From a checkpoint of a small image classifier: soap at rate 0.0018.
Rows from block 3 of a small image classifier, named by matrix and row number. Rows with one number within an expert belong to one neuron, the router's apart. Each number is 500 + 50 x the weight over its row's rms, rounded and kept within 0 to 999. All counts start at 0. Numbers have three digits each.
After each expert's rows are labels from the 100 images, of 14976, where the router gives the expert most weight on average: "top examples" is what is common among them. Only what is clearly more common there than usual is listed. The data: fractals drawn by 1,000 iterated function systems, in grey. In brackets: how many of the 100.
# router: router (model.blocks.3.mlp.router.weight, 8x192, trained with AdamW), inputs 117-155
# up: expert up (model.blocks.3.mlp.up, 8x48x192), inputs 117-155
# down: expert down (model.blocks.3.mlp.down, 8x192x48, transposed), outputs 117-155

# expert 0
router.0:538444465472574536422473474559548507529542480436565494453504517633472457477463502489475496467455510450494421547541439
up.0:555474451528454529506478439452487585558480522495434522425514432548536469516531403516544491502482442452551433480590534
down.0:454515553350480423410494511486501411490447614531492455491494534546514540465474516493497451573446498459500540500496468
up.1:463495411503494520548476428531492518489515441551438419492564487512502579473501515551510431525523442539517448505500540
down.1:412451552503533469512469476518496470433432589464513464407504518540563484454510489506453525497598513545464572460603425
up.2:488459505565410483514564511556552565511523495424562531420509469512501443437423379540563488482480423479453458477542473
down.2:498605567363492516473465512528450574546520449464461534545535549530520478643490500535456391413534501578514549565536559
up.3:498529486546512423442391604417571562383584551541526522562562545437505468478522454390474558530554447500502497445446447
down.3:509477496553485557462591478568487546547473474537506497465485517396425475554475490476475407439468424484558486440687478
up.4:539524560498446540473462544393544517520539544489482513503609506411546529611474515442520553493521470546481564476444515
down.4:474458497487544422542450495508488559417444400508536521500537511538491437484529458596504579502548543517507415454488443
up.5:464550483524537497441538495545507526495596438466558654424461521539415593415473515529518589487521477546396526420525512
down.5:499623469392552505498507546536495610469449614509555437532450483500565543468440393401575415526503474477548586522466480
up.6:417576467473546420448599468529491488521500473389477483431594461497533492448466494479509549518509488567531519512554499
down.6:526605517553596545453469524479461540545466543626525507461537510533499444512480587500480451386612511481453561399537545
top examples: two maps (100); sparse (100); dark on light (80)

# expert 2
router.2:469553466474488524545580432462520414482465496515468463522506418469551431512426512475528504458416415567479490575464447
up.0:486407478433392488500553547593428581480551507524446543533482544458551540477411532552615515499433488482416563457483544
down.0:485463518433529457426481457507500473518548463509490468473541541500496417519556576573495406535551450434496516385505506
up.1:499475514461516484532485505508482424484579446477493560490504491413463556511493531527385480473530494510507560526495448
down.1:492499545514417491583469403503514504491454487463619451496455562387517597499472541579480498550437572410540544581494519
up.2:485532435435545463499438542563562547443412517473453449488514516419450532555534567538505451443458469548488583425531460
down.2:598495512517479496509537446498584490544551517522500456462327491491464502458466514612527417451513491487525458524567533
up.3:551415455469605437455489553389479516458476446567494473481499587494503466545441439508523486528482486534463532599492499
down.3:464568525608529520492483579514453557553578461427578499480404495516580453529467515437509413484491477471405464525547453
up.4:534506462451481475505516499443498468420547562438530559635562604440523525501453557442471522495457464522482430456537479
down.4:421541460481400440557528503519476490581598508471467488501518493520545493434431490463559520544553425544530487514462505
up.5:522457517478459493506495395397521447372564504558487432516545485505500523507477548564415509513470488447478454541555548
down.5:582504557493513419492543560534429376468504585557523496478501578457565484432478500477449536403477474471535474494529460
up.6:467579463505550458421459467493472432515487426587429612504551533533455433428540503466523480526569525500528417547534606
down.6:599608524521521426504507511483508519441510451438464438465506505551449516552513568450596421508401496417488426491493501
top examples: two maps (60)

# expert 3
router.3:548551505527536493380539456487516545488473468517484548477527486497465498527497476562476578421486509533417499511648437
up.0:558516513491458467512479486498500556490523601457566614417525453487379479486535514433411555498510478559478474454506498
down.0:467620512504529571514549461417452488479535405555527464498556517555568448499488484513499454477510527609489410458507607
up.1:501569468443506553498435415529496578537454453518585552423639443572548500419520560506548494519518494496507493530575424
down.1:401500516534517465389567578545494444400540490511492479579462565499477520495596430475523540448570399542572540500598486
up.2:508487503517477593433457389522469529500540445511570477488488527582452616572554503537525522480556502443495512586529412
down.2:548544458489535494513469486490507411544568415491495425529483589524485485469440466412475511490591525508570506539504505
up.3:494561476498594537513441483500551539464476458466563457473437496481460469548497548566505485458415441535507451398558500
down.3:460520489464540455500578544477431448612461450516503489524536488570506525462602470459427489518489385568454564494496437
up.4:521529552492495459499510443577495470463541495516547541522568435469468456505493477481547456490569466547405542506462433
down.4:458559527499543540449499477589479585533527455516529485455526590493481441552551514485463433395487475446497467612564471
up.5:538482522499556566542461529553487579581488524456475484449487486503460542475488557555477545431497480582441478509610427
down.5:493458473570543461458551585534580453455378594550379569414495585464467492462509424400463477514434539517407484502543557
up.6:513491611545466501576565441380583548389535516518417366537561431408521494537482526461470510483574483495473498486532504
down.6:498600489510478574549512544515536508455474584553556508433539513453571476530459505492489427513489402496544496495435548
top examples: five maps (58)

# expert 1
router.1:493519528532558509520502500442532500480474452510453482467437565480571486467542552473532540523561482573401550536478506
up.0:524515517530601544437568475527552478567491506528494461520432563521479596525488443540455539511394458554515514508470438
down.0:595516512489552515479395419449456500534473533578563386550509512619513462485452468442549365494416480509524506430468439
up.1:456600538498462499594538439473482414444493496554540420465490499605458496541563516527497429585499533572472483584523496
down.1:549470556507501463519614489535504540401480507540377574444486514436424498547510572465524437489439488499544420548563420
up.2:528548410462511521528450446408518500517539561435456514524442513622475542457538411552503524495433501418506446506459486
down.2:450551508561433422483507598508513501501559540579408611478529469479488487567503507488483474519377550412455503438442515
up.3:581454477417570361486445481467542463561476437531562511514479501458416567525504388600475463432504526524463523494546480
down.3:472541561464568523378461576469589525596502445516508477474473540532630422521423449504537458525494586510505497538507578
up.4:456511541469463497520554450495584464524476540545495500530531509572386555488469527551429552518424505507530597490499460
down.4:507563446533449468544420585601607451525499520560473581469502402498535540579578567483602490493525534551541557480503590
up.5:485501506516555555452519596477440596505444594544516443442586574505491413495557545562572596578523465572482503523472414
down.5:552495491495427433489406497483514406542454412492598471493497571466441521473528538486523444483552516466511499562475495
up.6:497465518469421446433482496515476509518554548468566504502453527501488483583424475557488503456448410500412537488477429
down.6:424500518606530484553454489521458555530424560441515453505491440536518441550542487450598396484487397458450467459457422
top examples: four maps (51)

# expert 7
router.7:589507517516527506587518493550459475407517452519497512546493526424486521546538470481509561503457519430551539488445596
up.0:450503466484478529500425476538500535499615517480458609546476526452546468551496559549431558466437583501563482492454517
down.0:466526538532518466495477575477557515422531495513486488568512493563412507438470510506459499465452467509495439516465473
up.1:545491454459494561417485497603449484491555499523518518543428554527493458427495447497518472502430432466564412472492424
down.1:541512541512638557447449511506483459476435506462438449447469501522478509566456423354513524456469478584514473552621474
up.2:469465481424529482531598451508473442483553526503540568497536471492456476443454512553466531554548495443540496512532425
down.2:424528526446498487456598522495498480459442552479531510451453510590529411557512463509494384493525487526431506589457442
up.3:532396486517503522460508497487426520544473497469513559520436413498462521523498429535552449531504555495460554456471476
down.3:439433544460576415496430492497467543477569495594454480547404604622531400544525586487556487460420481512448441472531538
up.4:465459529459484486452441486523538515455443484436511446492477470575370509446538520452519504432564482520502514461537500
down.4:488433513481462523487546523544468525525503478487523428505515507506410559614451533532573490490435488446624513461428513
up.5:477473458494472490518540521531497527456434605526394515532476545416509500536434461571457456397418532490540459551541416
down.5:494406416541514538546420541584484540510468508518530438478523526501477498433418500490609498526491541571329472460533481
up.6:516451451566592458477505493532565466435485434561504498443536511398540499546423449364455542494591473524532502475533492
down.6:487490453387525572540421569486379520495449513499556457544515514436497411487506552514397565504507557519548416486537533
top examples: dark on light (100)

# expert 6
router.6:609538562329506409457429519572600560484477555540451523512523449473530421563432577491540479670549533455519475462477482
up.0:642528479553550487457505459487587524486491440465515518487521552493501536491474510460575543468489431422460591383473525
down.0:496465515473519607443511410526518536459559491484497491477397566435580592510553389468592490515470452477519500519535427
up.1:497543516502517524525490501539530542523506515559434411501628508550471511485530563474475527479548479508548432491576522
down.1:459495448542438543482526459483371492470459498542508528494433535433458464577569465434552483437581464470563654467458548
up.2:512500498525512496511564468554506554450549431510526538494453498569544553486521478490500535512486462451467450488588594
down.2:467532494477495471620457573433502388442490455382539498522447528570592499573474543549520443414496470512519557501515501
up.3:445473485447434472449467446532533491475585546435503568498524475471524504586486508382494451534474542466503510399508518
down.3:601535563567531526491528489541496470581523604396554458486568464491413505421537405388458372468467584444529553518430554
up.4:509435433452474550490546466632477564478524573534399433530399454421501506570511535496471520529523539430486528513609470
down.4:511450474470544435546537465449538497442461454414518470580549528441528575558559512556501436533457457528576530445416488
up.5:557492355479486449509481522497481512598444468525617449450378461453558478508518421614471563536488470481507481546542496
down.5:528439480550503396532543459500502472430486513536530424433649474438479526596553471502377503526464469552510485517497460
up.6:491515432632546523449559533516552580507466516407544459556550567453520455459459474518442524533508488446483429437462415
down.6:450528415436488442524551452507427545490501512549445490480510579522601567540566486412548395460484435497406536507564471
top examples: dense (83)

# expert 5
router.5:426460496482437531440509398456457426551492513513460459442495477462488594546552482476440439481502417464539491537440492
up.0:453519531540583498439469481484499544465387432482606571516470478446492530541499408426604501617484512445516479536452509
down.0:560458516442417494515490502456506489437536535544522518531481478418493553520523539559463603372554545542437458384528513
up.1:486492502580435545491494507452512463473534498589505490495479547554468638397476478494418479448512595461552469511522580
down.1:554435434514523408492517517567526444497404469451501480439437439467613535496541514511541555563462459467478458470451495
up.2:542583459394528565520503476513462497431501519441457551538603451412486513524470433424453455506612517472573677406492487
down.2:485489524462512375517574520472502515455450477573460483581516599547576525545472532520501453520512441598408414506544594
up.3:462415517523514449547456585516409495571496545415495573485475545605539504446495451438360509441474618553547513516468539
down.3:447452451457496547480440512513491502504531429559492451444391565527524533442531459521617477430487440546601529469476488
up.4:488392478470464521507491467472453414555582495440488506527593488466524550460600485513540534456522552535457450535336512
down.4:552494562459524441537500476524441513532518483462494490533457482633568543546476470493365532626497448436519584564499533
up.5:516540498522531551607558569479540501510491511386564528534537536535449396361495567513548457526488479474473486486473377
down.5:497469500547443427543477499534526567422485579527445500480516488564611556471457499546509529510455510516473512452394536
up.6:429452532446510450506582480466505535449453466567586523519408583555597567532463476504497524502574507485441472630572427
down.6:555545456581519505520527545463581494561542517525488503503530506384491499413468455556536465499522556514458499617467536
top examples: sparse (90); two maps (64)

# expert 4
router.4:464498556414405480523546513514456533502515557509406485579566591424517515528518580494506498468494466462521518512477562
up.0:456452537505459584638522481517515554546449535433562500425436402478474514569466588470479469459416431414484401543501510
down.0:655498581538420475578511577549476484440548437525594422434536458530555492448463505435445506485484431429476395532569446
up.1:435493490398453468340563538384589468529477486504463558558541555521427564488493532573542607450538490487596477448632582
down.1:525485583512519522535418559511447491534507529551503461564463469490445505502575512460508433403565526466462513522506473
up.2:427532436531500555493568526556437462523498595433455545522692425416469495469485368469480441586561453446491579445462350
down.2:549523495638488547484478430544611594506485546483420418499517566532634428493555479509575456468540471543568451458470465
up.3:565597444507394521485506475399539454483516594525495506557397552498386415533448441548458498425512510544412479474526604
down.3:392482484521463468469488510557479537426525492532506497492450543575552531545532508479540491532415496477618489575474518
up.4:470502435476423505517554505414533416468509498458488569543483440467470534466568542522500473451505570522488379579480467
down.4:527508578487524385498494495485471498512559556576574504435558569533529484466421500563549558589618542426566576510507612
up.5:472529412639483545576495458468426531487486466533488501476412550494431518531503499543472527495630458590606450489537493
down.5:456570636441528467446564540508541520523514569493433562387526512505536555532461486505513444488412532428469545539565574
up.6:424423513454545573400480455557469471407431475439452496538554487453459522549531505420491620410495532491494518484478445
down.6:489502505436497518518553558406535511532508512521532456600413574503523467476455530544530495436500516515516491481476584
top examples: dense (35)